A small multi-label audio tagger, trained from scratch: rnn lstm.
Rows from block 5, named by matrix and row number. Each number is 500 + 25 x the weight over its row's rms, rounded and kept within 0 to 999. All counts start at 0. Numbers have three digits each. After the name is the row's rms in percent of the matrix's.
# weight_ih_l0: LSTM input weights (gates i, f, g, o stacked) (model.rnn.1.rnn.weight_ih_l0, 512x256), inputs 0-127
weight_ih_l0.15 092:472507511491520504494482511560516473490514489504513461501489488523488524538499485515478528471489505542493497522480449531493496510487498532548502513494455456507488542501479496532526468503542513519534497504484499491505515493491490475524502507519479499513508517487486465502487536516539506507541453501513525501504455442521491494491480471477498528460523466498521530464509492517481480511498
weight_ih_l0.16 105:523466487547494472505484492498525515532486495446522483485506496532532466495500508522537491488494492462523480469533459531502448485481514525496529464502446517492451499481461453512493507536501497458507522530490493503518508521511486515513478499482490478484528530493521485483474544499526503506475482461562482492519536495469537488468458471515519500483459499450508460497556532517480472488498
weight_ih_l0.17 106:518487499528502513502517474525493446510471474484515461515490513545478514492515502514489507524531518504498480498501500476434538499535502504449468521435551484499524505504500519463535507516505491512494548499517495511523489495505509493491503500549498528505467506519483546533524514476521500478490512472542481520514508530473485528506514491485522493496537495499505530502513472461480472516505
weight_ih_l0.18 099:501498499506526572483499501521533509539486514540521473494482547495520529469503507528507550500530507470450500519531484489507505544526513527504495492500478498489469511487469490562526489505524476457494456468472501530513519500524530473482474451509495477506537514473525544480459519505499524483492488474540523515481535497486493504523499495509509553520448522489493456470459500472506459475493
weight_ih_l0.19 096:495500480476488498494495457491487570458474520545493491535510495530512484506491504498530485459450492497540554544522477479509486528504521474501489502506503514532481520522459502535507515501510489505463493459524504519490505492521475467470497464482505469494493519527489515487497501532491531537473499494506508542468466487510495531497501477512486502479483520501478454503479487460490526523468
weight_ih_l0.20 100:514519482483486500467478468466468456496527500463492493500480506451475492528513480495515507513482522515515498504516516444458465487484454487473537502509498519460512460510470495507496482441509511454493505476491464506496487565511512468511520511529486493508490437477488484488516512530446523504452470493510506526468511534537504527514456493476515475501498504467475533450466512493488510481519
weight_ih_l0.21 110:482471519510483500517492508525492506526471503476507462504488481478536490518490507498510432483517473496504548518491509488454517508501531526481460521527500487507460476496474494482498520458500480502487492545528506474523490507536469491509458494482471498475510480542550482467468516482521526486485513528495498487511398514521487527538481515537501530557486532494449471489504550541477525460512
weight_ih_l0.22 090:491528499510476492454498513498532557481492474521508516475504517510516468455534480530501486517494540475459486511485484510458502486480493473475490520549528506544504465512487505522518521483523492509503503498466470507478540531509499525474486508506500473489472472495476507495492528489512532505498486563481534474499508514512531547484451511518463531471504521482494524488521538486490478486508
weight_ih_l0.23 100:476481465494498481541527527478459496535486508533471527508502495476516538487499469465509557482479486494517503479517470541493502499483467508464510508528474506546527505522520518528518496447494491523491497480461529515508496517454545490435517528465497500518480506516482476493515505567484517513469488465495475513513496506473497496545487482525527479516524483472508510515511515522467582498464
weight_ih_l0.24 105:478504540538520556495530530498492495500519505484483447490500535519504516528562535513445504502498513531494494510498492526480509522521473478497538556508494488471481515504489490522441520554513474508542517487518503513515539538481481513526510516481532493486532464534533519482518502510487532511508500471495542508481447466524455475517488491528477524517516461508513479537477529522515502499511
weight_ih_l0.25 105:475507522457498534506491460499484489464524446471495458487521491479501501493494505495476545531512477489481520494526498494503492520515484531487510506475516524532481513508511484501472500464525473482454524486492456544490481521525521456458502475506492478466499498480515497516499526494517483471530489516514514516535534532485496516547516491523502483560501495502495497489533483537534509501519
weight_ih_l0.26 101:473584483519510527470456461498502499501512480473520502513497497511548518523497488488507488485520516514492546488519492443544499533506492507499512501512493497486468479501504515512520503495513526544506482534482472516486551478499439498495531479487517457479519467511510446567541492493483467489491471520506480508506483474488495488475503474456532486491513485484462508460503526526497520498499
weight_ih_l0.27 076:472453526459493500449471442516505507508503488531496439490518539484466466510463484489536521521493478530515508459522502501518521505485522514491529520490480516502486516492469475520466513462482451490466501481508462518509519536514501504510495499448533463517499527479548513494484493490485478526507510529520499524504502522461502515528524481520500472518527511514521463468519522521501519448468
weight_ih_l0.28 112:506490499493526510476499523554517513529525515543526457554468462494451517514439467511491527513480451494475472432492494490514515526501519488485539524503456524507469523535493485455487497474474517496509536493502491514516546506517469505516494498503498493533506518526488483545497520507525488489482522495492469490510507525495502535533486528521464514544513472480478526507483539523457490482497
weight_ih_l0.29 101:482489538506483512527511549503515540513473536499498486510538475497496500443469465502494486460474510505519486496505515474473509536535518512491502547511495535514466501493480451527500501499488570463517515525492498526478508540521449501421481503538516476510474472487455517491517527496517559536480446540522495484540512502515496472498516504510511512482517508501517477522521509465510486492539
weight_ih_l0.30 105:509494486488528477528511491483490479499530510514494497477513524510524448497511520472493441503497522534517493479464502507494442505489519516542553531521498503509458515477503539491482490468448509494509500548509453475522493472516508517504435504494464488504502476500496501456502481506474441490519492494515507551495545483495533481478535489516536527500516526516481494501509515492541522491504
weight_ih_l0.31 095:503457531472494538529478545486482524525516528564502488523498442518522462488487449505535489509468517493495493479512523524452537505512514481474469509497522504499493509519505500517519484454501496476501536479463520500433510510487563494518491520547482506524508488499516503536503503544459505502511522460503515523475509493457498479451476472493488511505509482477516459568511522475544481479517
weight_ih_l0.32 105:502519442513493469515520505535481489519506525525462519482528533496473506492525490544491507487530516486473499484501481475476526494464496522449478483517513521488464521455501477488497511494485506506522516532498499506491483489461492471481512479498483513465491532499537480501534502488510498462498435463463516530500521500477541515508498477504490505521517527493491519554475476463501497535536
weight_ih_l0.33 088:448502508486517474468529473481478489508539485524467500495516500453479489470492510488532470481489488491503494524469500503442477479494499493518505515532459521528456499500569515558492531498495492501506498439508435491446474503518434463480499428520467500514544479476512523532524510511479471486505480514518543518486517523482508547487505484545515496469489504488492474538490464551489482521507
weight_ih_l0.34 096:484506523493512530490526496464490466534511492513506527470511501505524475481511460514483532477513535539482533472474498470498512474520524457489484474469520506479507503504522496494508479477501480506526496498506504487500506485510491515536478520487494492534455532492493502439517463516541480460539505481512502462500544512491481489446479493551495527507531520529490504489560479540477535477536
weight_ih_l0.35 097:497461468468508506520516492527457493530479536494473521457496499511475560518514502510469521481516506469499449527543494501504514457489469537517464457513525511492542494507498499460487513501515524462437514539509536457519508488490503525490498460537516528495520478465508477484497526507462487530494518511500498526520502488489533536525468492490511503464515490475543538474513488472499525538484
weight_ih_l0.36 097:492468512500497509549502515515484473443525508485500551514532505508479521539505447523480528462488513476541501496498525526476491519551538496501491484513463490511463527498500509451496461501461506510508517490504482491509488536490529540520516480528518486523455473514499508500428484522541488518532511475537468485512481509512520492462474506468490502490488463487472506519474496521507535506500
weight_ih_l0.37 112:512503508512538467485509531503509509498504488516452504490483523535552533530508499501509504497555525502524474497488449450502513518508496492536481563472530491529492503446497540472499489513481518527512499502491476457479488532518486526508496501497554506476513532522534527482545480499491537491495498515492466512507492529528539526462459502501493495492516481500507498491502546504489554466445
weight_ih_l0.38 114:500495492526505522499465505502469471548487510474528511505481480509462459500480481539511448534527503462504522527477544487493448531456499473505509492520447475478537534503502497506506481511533542526500572486470479506523475566491532515492498489469493473482519467539461508509516509499497500537523469505480504490468524481495509528516492496532492504516477488496489495471541487474488534533474
weight_ih_l0.39 099:470483490508497514510468498486497498470457496556521532497518469479527476555505490483422519475494502476540519560480534485500486548479551506514504456519509458494528499521503463453474501503474462482489504511486490472497481507520539536525499498468504473509539513508505492497471479543463493470497515490512543523470532493485444491483458475497494525521516467509519486535494514533509509473522
weight_ih_l0.40 099:520516500488571508529498502506480548481501497507513541511482533493472485512490532478466480506514526518547500463507503516478453525513502509490507500528532541512532503486476513504499469512502534512506512473516515535497553491466500518540484511534493495557528508536512502497477522522510494512525496507538514552441436497469531468440498525519513507467547499482505509477487529513449517533507
weight_ih_l0.41 107:528458496498487491472484502533537505499519523455519515519527474538520494501542490516506528481495522498475463519489484519495544461478515544471474502518507510505537511487516549539510500503518478544517459501520512459490490464509508510529478477457519458486480503532525494491494528482528496449483523566501510455494492499446470519486434496483498504460525486471504507508519538507499508502478
weight_ih_l0.42 111:508528491509492530515472470501472503531492547527500503515490530506509472457474505492506487505536473497517507475472516491499489497566518522501498486566538500504488529509491516500527488534519523536460453496483459480524529548472448486496476504503505498509531506498504483499511511472518464532556474496447497506506482500505465496513453534508525472516435513490504490508522501517497498519498
weight_ih_l0.43 095:477529499550508578473474554476502485482462497473496456482478506477523461544424510480528498499451500488508533506532490483470534534517511526503507461475498522501490482514521490510533518467486530494453500473510472476551517515503534516553500522538541471507458500537500507535510491518498489473542509496502472472530518496521488452506516468521495499484522492474509489503513505466497501479549
weight_ih_l0.44 095:514456532524461499510489505475504501498508505481512488505517488471532480453523513498490529532506505494520506510503479517486484511492475520480428483502469504463473508468489457499481497479522481531520503482522478490468501487522510510551529485523495477431506497508501491510462463516479477513512481502498529482515440522514517507529494500484508502512525509509503578472483501518468512511486
weight_ih_l0.45 101:461510518508490464512477495537454510486532510533482466478493572470525509488519498511492471485498497519516528547483529488510518525496492493533486496460515515496507509512498451521529501530492503528491504530500504494545492502493501447506517461479533472543485541506535472515490483521537489468474541490494499487493474477515489524497540528538437520508485503471497509494528511484481512519519
weight_ih_l0.46 101:485536525497489522541517530469490506473503488503444481466560494501506443480479514476481530498516501478529519452448497481509542520504528488513510468475463517498489482503529502503527466552543449483494486463470503490439518454527466550518502525504509499485535505505494498522547488489452456485513521502517511470545496499524520497506467516514478470504526540526504461550532489511494517516492
weight_ih_l0.47 106:495554529504483455477481535517505481518465532479521525529496506470492511504518530549484533494498459523497491472459487463524492518485553503496454516569524486492458469427506508516448477532487485483458508479488476474498488499472491537503473455506524472531511496466463459475544492516469538488495532499506497499483449474510487486499500542522508483512468520504484544505462483513516468505498
weight_ih_l0.48 105:516505482489468477501505521528478500553456489478499538489509509537482485518525509497488495500480494520486467509504508499518533490493526517513479504504534485458483480505493508480512492507500523474526481508494497452518475540527570473494530505543512506500456497457492508513562483482445517501513489512530523472496518524507508514544518477494468528486513471522479512457508494526552495490466
weight_ih_l0.49 097:485458478472511490513475493489504553527534510545484510492555482501522484516474532494515514486524519520531529485502519488511498473558519529529491496535469539498477513523448509498523493502492507517483511493483516501446464547484525507508473509548478506491487507506506490479495523495460487464532509506538503480522509533500485502510512492517508558506535473477547471508503532456507489495529
weight_ih_l0.50 101:491502517506561505532441481491503549496489478474473528508515471548493507496486472480495517472465482500538471499509498512482501480457483501531531470524428515544496479486468504510496468524528492513480509502518517509496538517517475519502475503530505517540533492511533480465543505537504498541540540497468473484523493528511540521465509504490488506463470496480487464525449519519499502476499
weight_ih_l0.51 099:477536486478498535460501488524510507455498495513511531450491466509512512495484482527465505486479478515547533496503502504516495486512510461544478444506483519513475484473492476486465498524492475478482491506475555494534495476494490490511505469492469490518502482527514511533482479493455466500477478446519458486492536493525506444510498492477508515473520527522501484526512509516478484520540
weight_ih_l0.52 107:508507496496431489455497556488468487500471520509494510509524528515457560472488532513492500454518511493523482521479501494456513514516524527474547486484493521478481466486493500534511498525508506463450511505516466507470511471485519481511498509516529492509479476480480482446452506537494518464478480502483536487521501493517499498469485440520466474480466478500535491493475467483538481506467
weight_ih_l0.53 112:489494508490515422471473518503477517514508497539486527468527475515503482481477490491571524487498520488495526489498527461525508465479517523580535520503460488540511501494536495530468488523482497515495495453487500517512513489514519477560504487484495523513522551510504513498498497471555517512501488527482501480492494498541481594449479474504480461499480524494534501538484454519520476510518
weight_ih_l0.54 113:511524485536514541512490546504496563452489512456507459486463517498508502478515506484561504486453490523500508470548525483481487553498417491547526513509478534497486495480481493503484516506501496495462508471515519484513460491450547509507545518499499466463487506509505508470496463519499495500451506489488514501521508505503497499471557513460494516511507544465446530534478523489465556506467
weight_ih_l0.55 114:500457485531481521470516504485510531515509539502523475491537519469548518490486497484522499516518512512508523495489432522532465543525464490514472500489473497485462494463496496515516543507478498515513503552536515531481455511520443504516485505446519473480533517501518478476512525534515515485486500528511503512489483527497529465500486498489463519477515520502489521426534530519573504485509
weight_ih_l0.56 092:514506498539482501487545530477452452480458545448513481502492503490515510488494525489488536498522525494494495482558503484485484520560497486512516516453536553487553524490466490467472520491502517484520457513507471500485477498535506552476482525508447501510484522500480538479464512499465483493531533525490490509475538480495533504501495478519496470465483511502511548540519483499514472465534
weight_ih_l0.57 092:483460420521522527498499480490490511508487487522476531525513501512525535490452441486509470495508524517565504469511522491503537497527530459535507469478454487534508493511504495479461478528507497493508510500522527496524550509475488492515488486456512511533485515524514496489482517493495452510468527466503435506474474518504518527467513479470517512529522487480490512493478486515528514466476
weight_ih_l0.58 102:511484486503502478463517509490513506459462511484502510472476498529506498534516501509494462476532466488565510470512487521495497535456503469541492538499523544508534505509461493482466495518490497473516526508495481510501493509481482478550524511458519481501517539492508473479549530506541456474467504483508547499471490486505506482500468503503473498547533535502536526551474525482543512454473
weight_ih_l0.59 097:493511469546517559534478507465499523496506532515466524474483492550514530496486499495488509478513514535549516507461484478451459472488500522494474503457543510512521504542490505440514523506517504525483504506487483523493494500484507548497500454491485484496495496489522527478514489502508520494500473520477470514510502508526531551521482550505498507470550485516512539510507474466516508522501
weight_ih_l0.60 098:499474496528512498543474511472499473488489536521544472475523501476497493487521505498519500482507534489472499487486517524502464473543527474506473469512503498499506511488542503516496486510505520526521480483479504525530517469477469483528537501510506467482463541513466489467478496524542475492499566519533511480483517451479474461486516495501470510491514527538573490491482497525459542458483
weight_ih_l0.61 101:441498502474464510513496482501483501542472519497507531487479507499476483466551467514475466525453503521537525498507491538508515499453539499503529488514490469508505486482515490521507504461499447492464529532485495456491483531467545463481525541501478477490450476510489511523486526520504537508493463488488497493471500520518506516489494512534484494489509477499515444461561495470490472493518
weight_ih_l0.62 095:498489550449439513472498552499464507460470492472500516512485526469473561472494471501515449493533525471554481518468507512513500495485492504486487488498463459497480476502516486517565497517505454537502556514445528493465498514494500463477499468488523463512467487564514473509507496507485491505515484487496499495483493496483527504500504518471531481498464512495529507471466478498551534478487
weight_ih_l0.63 093:526480471525505471505500473501505482486452481520532516561467505525495519506478498488472470473527485512547495469510540481495541507479469530504475519497516577467516515477455517498484526465477498494450462485520479439490541534452513460492479467546473469488492464513495517510536432495492546493521494488521514488508527496465504451548467506494498520496511543497491484470523468471488528524518
weight_ih_l0.64 111:490496449556456471523433533473496508529499479504517544481559495477474480545499473499500506469488553512447512498511472504504497535469483542517518482498508504500493483503514462523529520506503488503510458505480500497539508511505497531485477524533529488507506480459495486507511476473507486501515501518467487466497463489525570505526464495513498526478500545525532490472477524487529530508499
weight_ih_l0.65 089:533498542493512508474500505514508526471480468515491502534461486466496529497560525527521496473474492545474526468498526508493454477470456579472502520495505550506469484488493503507494485510497527529461470516528531521512485475459489513566560515532484543522459515493516480456489479527467497513508470493535445452505511491525532531473499494471512456489483473471495499497505515494507496478504
weight_ih_l0.66 099:483503540492528521513469527554476485470514482484533505477497501476450515499459546441489489506529515513521480481463514483504509484511495519490545533546516514516472508518463505460524485519505484529505505512439465482524506512448476542544503536477513525461522499510521530501492546511484473463532520517474513570515486505489526508488497502480475513504532500510534508495474490511484539493456
weight_ih_l0.67 100:478472475511505521503535494498490488511499476495516531505519525461467516481517464464545464484508529493541503541521546473506515535512479494473532532473518502519509500486521501498505514513479517495558511527494520532500480513418480489466526523485528515527534460509521534499518490500494465519506471524528512454506475481519480503505504481480505507529484475530462513527520465502473474518467
weight_ih_l0.68 099:519482481504519492536495479477526522475443521479516498490515513504496524536471484484502506470497515515540541475509507515463506535506510482498468507555462441496476495464526506493496476478504477461502505503500503500486500481508470471495498563474456505498547544437510480516500558509504533530507443488518503540491496481495514464503491514457503509455493464482477497461488468502523489533523
weight_ih_l0.69 098:503476477515505517491561489499504532516485522479524449519503501473471507452474484522447498461527487504525526473521499533517516492494497487506531493517480470445496458478480540542492493461483439508472492503479495528503478430532502485495531462499450516512499495479474516488480511539496450465498447501476554533505512507508523508495499517512527514452529486493518489502509497491466497493489
weight_ih_l0.70 101:487505487479496492518473479465466509521446494464509491509475503526494470481537470545515499500490491510501524503496557517534482530518498519493465498470511562512495478512480487537534466506505529488547503566498459525506505549503512495480509517523478467471494542490486485502523462533536507541501488480510490481550493493497529505513495495484487539494530450512514490504490508487525507477493
weight_ih_l0.71 113:529498459491483512506484492514460512484521491485468516489498562540535514496511485517488487537447484493476450497531483496494489501554505528494516500477460486485500475483505505546552499507509498497528511437537506481496506539501508515493498487526504513488471497525466528448458530488494515482480504502515537474499462506492467491513556508480481467530455520508482473460541505480524511498492
weight_ih_l0.72 094:523490527487517541488490482531536488524498488462495511517470564495443430493496515523501479474513478520510550486466493517526446510488476491499475535490485500520485510478468532494479495511492484502504483506489512493495495544465518489510499514477513468547481499506507397504513506531500505482530495495499465476493515530489540497520484514495480466509522559482529523457519522504497496505507
weight_ih_l0.73 104:503554510492519445434544560548557514542505533475492489519482552513486509466500522524519533477533505468451486487504470478483524537465528503459485476495510457506497485470530540511493536503499477491546511495534489494506493557544509512522480531502545494522530500470471529447456509477499497483551524534506492515503484505467523468475472470530505477501503512532498518506506526534491540511509
weight_ih_l0.74 097:482517532538527512505498551491500486558479492521473464464496540496479523515493449550471481508533485505531449480475533529495507489543525503504517496530471510482479528477479470497483550466480484496502530538556490497510500465526489499522492542475512512503533474510526513490464523486491519516487499487505481492477482535493481505458505478512512510531506518496520525539540490500493493503502
weight_ih_l0.75 088:523502498515529522469481521474472475453504505498478484506503499492482499485520519496490498485506519513509478502487480511529526528511481548521497542432498472487455489505454529479463482455484499502540503486490506488476532493517543475495493472507564532508461511523516437475461514475520510479475534487506458492540529549497544459533506503476480458526486515475557546564480495522461486467542
weight_ih_l0.76 113:504515467464519482532462484533561479482498547485495527461522513485535458479545490555526467499468529477527460499500498543452481480502505523462470487464500504512502492483497536468527468503500484448505521503517533475493470519472533552506494498531502518500499494469451510466520455497507518488507511464513479524503488512477461459467493500476485517490488469514461535498498528534472465485515
weight_ih_l0.77 110:463511495472552497535535499522493546497498565511459518457506536459463506500484484481484469485494507475534541528535487504481520501475498487581488481497484505526484520475493501506489466492505511514487524499488517533488494485504539498464491461517509500519448495524515500489510515523518485500498490521507548461474522484497514493502475527481500542484480464451481473491485473483531519489489
weight_ih_l0.78 113:455513486505476479476527475480533520511510482533529523519538510521423538510498493529482484483449473500502464524562505473487488517491502512492479548557487501502471503509507519476474501499510486499517471490516481461519489499489471489476453525498501535541535502425522532509506515514473486513484509509498507472519439499499538474524505464498465481478522490494510522524478497514515492508499
weight_ih_l0.79 100:493518469517484569523499533499492521472478492510487558510486523489549494466547476453471498504502525544499513530499451530490535473520500487525503483537468480549509517519497495457520496494491496478506499463518490490534500506480482500478532461492501458482518482470497519519491534496505499503501459465498491451472478492456459494484525491516487486560520464489538482472486476537500486538463
weight_ih_l0.80 104:488512551519475486520478494475514503504462501480509508473463475491478523520461538516492557480436467493487494440514521500507516492484581519446523509497472495517458484510484498545509471488517472521496471474509513484473485523505549513497484456493527489507500517483496514467478506489525526456549482514489530505493488498472490464490522550510495461440456503514501507504493504542507519497456
weight_ih_l0.81 105:490506512523489475488485530509509495521480489516491522534488527529508488510507494528503529538539488538489479492544493463506475510455520509480456481460484467481542553497480549469534507476514470510497512500528507507491501490464448558481470534523499523516506505512508440488468501483494506506506485512511498498484489519461512531513504486507497497498549480560500466499513463532513477482564
weight_ih_l0.82 092:528501492488510488543537499490508465515501542538472501487508506483502531488529503514501583500508516485531479543473452539461470548523434492508480511526490499484530444478500555496499477529497471470538490532516479491524476480513523502485490542482506506461512520517477517518459512491495521509518481473509490517521538505522474531496501482512500476437513526499476495477586513514520490522558
weight_ih_l0.83 098:499512524466540534468512504509491534477489501490522420515505484494502524506539545514476470468491481525524531543458527563491518499477541495537463498514498503505515495509547532516515499525519487487500524488458518512489479459507521529529474488515524520463519540541490471484462494492493481491532462514530499439506521534489470507491474484496485520521518477487478534554514547534476520468455
weight_ih_l0.84 094:500521522516545519473481514486526470553502513508511446517481529464466438527500497515519482490526510544529496505499502488471486509490499536530501482521529524472498484508472502479463498523505508502474523510491527522489493512504436497544528475464498506564471479507492482506510511504497511484526474491508495521475518520499485503480509504494522491496522542514495490516506490545483547526476
weight_ih_l0.85 104:516488518525488528517464518482513459432499524493476490467512530468491509492551517482479501495497479491488467555502483477420461552476510555491517524522507512508516493533500486533517483509500509503506507490443494470508517512472542477539464547516499484518462510501487432552497553494485504493519555504474530516490562463529523563484490498489478496483481528522499484487496542518502502490481
weight_ih_l0.86 091:453511502506519542491509451496494505452544468461510514461529497507499529484486515483542472416482528501516523535502483564483545492499523514504493510478510513478508519508551496499511489503483544491499489514505515484503504500469476516516507508514483470514549502526488527529490506471533505493511507500494546533486461499481466539531548469472488522534503467473497463529520485492462489455483
weight_ih_l0.87 091:509533480504499496504513513456498465527494459499514504480517511507505524477509473449480535407531505504496500492506519499491477496485472497500524474534531482488514491502476488459504497506502494488508504452489448498505514546528536506494466485509471481472489529509538535503488479497511471491520461499517471470491484504480493464505498481524484484500524482523530537536517469518520494501490
weight_ih_l0.88 097:484521483492567500521502505500492495496518477524534497532499491497526476503479490497491527528467501491512479479483522502493507488515487492533518493527502453489520476587484482517470500491540529531502542526520486507498492484508536536517489475504526481526509471510492506553504530514522496448533509507481494489445517463554476495515474514508474550497519444517539515477480533514484527484511
weight_ih_l0.89 104:483509517477499466481511505510483503502458486540500572553523484484527528515480533524483483542475467507499524503504545520498521496484501473495506477503519490498518503475481547493496519500505449498534516480496508479491496490434513503540479494500485486526498496493524489468461555513517522468481460483469555528477470483514483514516511479537501550488517499500491491488497548487513507535534
weight_ih_l0.90 099:508502498499529504536518501506498486434460488501518504525544512518496533532488529530546529499518516527519511514510511494512460519485499474514503486491492485520524498480485433528459485557554443465533515528486529515515469494508503516505496532495495518510473489499497480488549503480477496488492520524484510496445482475570458535482497457485481477513468472429494460523483517503502497490481
weight_ih_l0.91 107:481529459542470500508517453509441553484509509493532496455506530537499492503548516510522502520495506503510483525456517522501503522528508478487564425480482468524512547492491499471469492533523505476533510533504504515512496527485493473518489501502510515521499527494480511501471533550485510541516467487501508478481511519511496477484497489472511495477510490499521452428476469521496514502485
weight_ih_l0.92 104:492482531507514550507468492515506512469485501486516475548494480509477499480502519526481499450498518468523482503527507517517473511547497488495495495568457471519474510510521489526507503494516516464503469470468465518511476511540508523478463522498457515600509486482471516507520499499495513535515488528484441494484541502488485474475494513512488478489526511500496511488482514516516496532512
weight_ih_l0.93 102:454495504546509534505472487511505482475502522532490449495495505481559436481519507476460476525506545485507500499489488523489498540494507434449528516459491499492460533506512493486548453496524505475528534494500541480489521528474516518478477452443504481501476527506479548517513495503534499489548525506480510471462442483478507503482538541502515529504489509486502545494500510501573508489528
weight_ih_l0.94 102:471500485513484437498497513517575512487511527499486500496527490490495491498503493537521506472526505470513458510565477537544470511508473467511468517515543543497482515531484526478529510442499480488528495479519502471510488448527497495529498475490509494460483481537524528494519480507539494506497487485489520498514472547479536508467479493512498483470529502494507517472506458484533507516506
weight_ih_l0.95 093:503495429496476513526520488530493486508485475514517504501494515492480520475522479497507492529556509533489474483503484513556487506534512504511501514458545553524420493521517513504503527461479520464497505513444537518511496535496465485529519467486490496516518533514509507573472522458472497486506548485474531503528511515532510472493527535514485520509518533510507508506471493508488517520493
weight_ih_l0.96 107:469466494487478522524497506472514458506512526497540521527486471495506487520497499503508491491495498452508535518527493453466474506526477530509493507508510474489491492513503473495546516501505522494486469478469530490516499544520487522544466526528463481520456489487513475515470473541543503502519547510565508495521483456447554497477491487520530502518491501516530505529516510494498529509542
weight_ih_l0.97 094:521486476484506522508527483532492468505452502505470517510469498495469504506469509522443509469487481504514516511491481539479519448530460508477490491511481484548501482478505511453481507479507500522496501539493525572498504496508486485496516465476509478481496476514504474483528523475527493545510506450473508518504500469492501487528514438500476501503511529494512496475515522471507478549524
weight_ih_l0.98 094:520487517481480470556499501516528505516499504513462503514419517504516512501500483484513486481480492492506518531504511533519514491507487547545495483526485503498477482519548499495466557496465516526480498483521561511511514449512456483551532509489470481528479503453509491494489486502509522489493489530511492506511528503513485458519507467546482473510526494485529502511541484486502512485496
weight_ih_l0.99 105:476479496496518493484504447511481500526545523495466538543494534506460463479529508485516502487498517484508537521464508483501525527494488523458492504543489483518512466565517487504553460524485469513537504488505460540483481513451462529489530502499484450510471523490536486531451474522528495430526523499492499501457526429482496509478500483497513501508517517509536513457447504452492483507544
weight_ih_l0.100 107:501546429512496478492502550495518493497523474511486472504552512523492472482525520505538535502498480504518477482485473513509509482503493538498475507528525495512501485497519477503528485571529505511509495483488534519467499527520478507494471486527513520514547475526520525497487437489485549506511470514485482523445502519500517485444517527485499509471496479479546522489513505517526515480450
weight_ih_l0.101 104:459511500505470454460495492506514463439493477539544477538512485474452526500520531501521545464493502509468525498462495519537467488514493478491541499548518528499486563520490528546499500471533505505462456497503511538516562490517509498521516493503493496473489475505527491489480506509552456517463498521503492513484488507511524470501502487524454531500530512504507530470479493523492476522507
weight_ih_l0.102 104:467537497521507526459483535567502487464500528501525524482478477505501489487498563487454513498510494504484522495577507512486515460456486535467506513511513500480509524474476474520492513457512476521506512473548490459469497493459445488496508481489487489509516493538477541470508455565484500494519538513489529502495454496478508484510500490499506475496538480467509513474494468506500492524506
weight_ih_l0.103 103:490491523513494477536495477504505541493531510498467518501486463574479529484490603546470536491466482502492465470506486537512535498501485473515472499493518488503516486490498494475490539518503461516483511507521481521472501473483534531498516500508488500524523507478510513531548512510454506468490496534439522486507492433448516560477466518472499502489530508540505555501498468498519474478522
weight_ih_l0.104 107:512571537492471487482521511453476479493516505467503494492480466493497529532494486508491487450496516532494512525543518522484510490486471503498519486447492497494478556478484533521440475520482464496467518538523481501475464473517506470519480478544475510510516472501455467495483519459545468512521492528520484500489474485535536489537517503531512501513519497485540487481470510492517528447487
weight_ih_l0.105 112:508501513504486528523505500524515483451503501441510515517532491497510469519442499484491535484520506490476536499491532472528508489511486494543516513508489539528483482511574479497476547521548530513488473526465472479505501477474481544502488522500463537483534509470495522510511466504481518479499480517502562490492521508499498523522528466527507493443549506499545520507486514485509500486490
weight_ih_l0.106 103:493468477487542447493487476514538465524517502488488513513541527500498513489473549493468567501462485526516486496517522490532535519490493500538521482510507451511514455525497474496539490524474522476533543490522500507481473489493495509473445515491497465521550547467523517544496493485506524519513508527477525489501442506493439501507501537488488467483506494493530517462487467535519507559536
weight_ih_l0.107 098:465475486500488501520495476494504523472475504517511491472467488504485455487442510488529474465509500534549482480500526505463503524444509499438524560532534529528481461496479487503459544517502473536500524475468525500482482525471522507515469460519504513484515483543468457484507484482512535516501422484490465515492498512518508553503449491522508495476506516561561557517508473467487517555561
weight_ih_l0.108 099:497516522551502459459459496533480492482516537535459480493468495503524518503463448516503503477513523534480506499502489485524502463485423488477490534505489490534462486511516483512503471520498482522490532492543518492525534546456507519487535504500521503488540515481514542462499475487532477469480498456537532536542542501528469487543536532520514468508443466467505477538502507516505486501491
weight_ih_l0.109 093:495519558500505509512525483533501500517487472547526497508452488500531499497503488503520480478503515520547522482512481512511469474513497466530470558501474514506451489470507506452485489531512513474482521477457538495481444530518531492474464487513489532524533495525443488480501481492519470499540519497522485500490499513518498568475456513494512469470480538463516513497494521513537498485456
weight_ih_l0.110 094:508545551501496508519504482544458539508489498508474494494464461530513517508521534509487480484500548514538518477536508479502493534512514501463546503505512503513514497517502532527488517512515493530472457485500506532483524467485506502502492487497497496492514460525488488494522505511522487491517558488492512499496512512524543506524478503492489487449448521495504531505506547462488515470484
weight_ih_l0.111 117:512496481528504445462502462501533528516470506516498460479482490497474462534509520489485505498513478444516491482518535497510502499480507524454502479521509476482477523528486488523538517479478518515494493518472541551520467519468470507498502503486498520508519461529543517519488491489519482506532454497476499503484510500458529527569546510506508470470508529481469538477532477461523476512508
weight_ih_l0.112 109:480488495486515474505528497506526518528490475514526526521521531525503491503504443507497478553515517459528489463522496506515458508477472522528497533522514472510518471484506504506513474475493526524525487472466511531457512489480501508502544475492454528478534499509511488506483512480478490526511495539502495474520513554553469457524531512499481452485495484542502520479495462547492500508519
weight_ih_l0.113 107:493485541474485485495508508516519482476483516488477513475455496499466540537473495500531499493499508542490524530439498531504496580508512502491503541487483501481478514487503509520476469518483496499498485481480470511495472540492491517471486523500490519495433521483516465540487539530503510506522491462487537520505484521495529478476565526531513490460524503468518526511498529506505493468526
weight_ih_l0.114 110:465477482511500582508483529560465500458523499516492549511536484510474501508509507491523524524483475506512503481564509544503509501502483452497507531532527496516537524522516485513491482487505520477530490438509526468492504506489468482494487504505535507489486517484471491492533483501493476503508509456524502445490523500540455500497496470496510485529496525528472501480540501521490464549511
weight_ih_l0.115 105:478476458538460529469489537508539483466508490502471484480493529493483502493494491481507517443497462508499483495546504490528435502532478507526503491487514537514492519460498515514510484496515499484508532461472542451517504525512514529499549536500499460483514487487502493503489519494529516517473529520534517501537490506513481470556497487491518497479524481514539541463496497517453488515473
weight_ih_l0.116 096:489486530470510542518484491485502515489515492527517497480461462505461506450486464519507531505513523458543490506456520484484488485492510500473480466494470526488471521485500454547479497543509515514521489506492498505466541504508510501537462515538513514521525477482471499532521478526537494521543496499486455501513501481518496474483461503421496486462538509486482505486512512539488539541509
weight_ih_l0.117 106:538504482485510472509527445488530507534493533522500463499482516489468481507512461450485464534474504477516483511501521512484503496533532537516531498499540497496485476473455495495471494501487530510449502512471476514514458517454472534468516574446431507548490502515486471519480530473528508458512493516518476482523507496510467502496541501485498541542476470475478534505481460477500481543490
weight_ih_l0.118 092:467507513533518503458496549490534536523513477553480494509503482495495515517485505444520481458509476486514539515493523506503472485492467484498529477503524505517522542522532501488488515477509504498548497518443486524507454519521462482516484514504472522541504509490484480525504505504471498575512522512512492475482523543465499529478516497506454481536521506523532483523491506490513475450485
weight_ih_l0.119 106:520502494508534466502532520460478536461524483530503467499518513499518526506464476485464552495504501533521568509522504514565491490547484498492502507516536556469526531516485460521467496484487526543493500500429470473493497515494524458518486481501530509525498486532534512509523515490495498538516468538514485469492482508487496506514490473476491484525503492512490501485514541552502516500487
weight_ih_l0.120 106:522512472551530494516526465501542458456488482514531459457481472515519543555465496492537506531515502524535503526525512522466478505475477489469497459490432486492493487519528484496534510494503517514530523523531493503481516474488449519513504484484473475500520492505479492495434541517497513543495512498530479493523472537505497465494501495515487517458552532459481503496484485517538504506496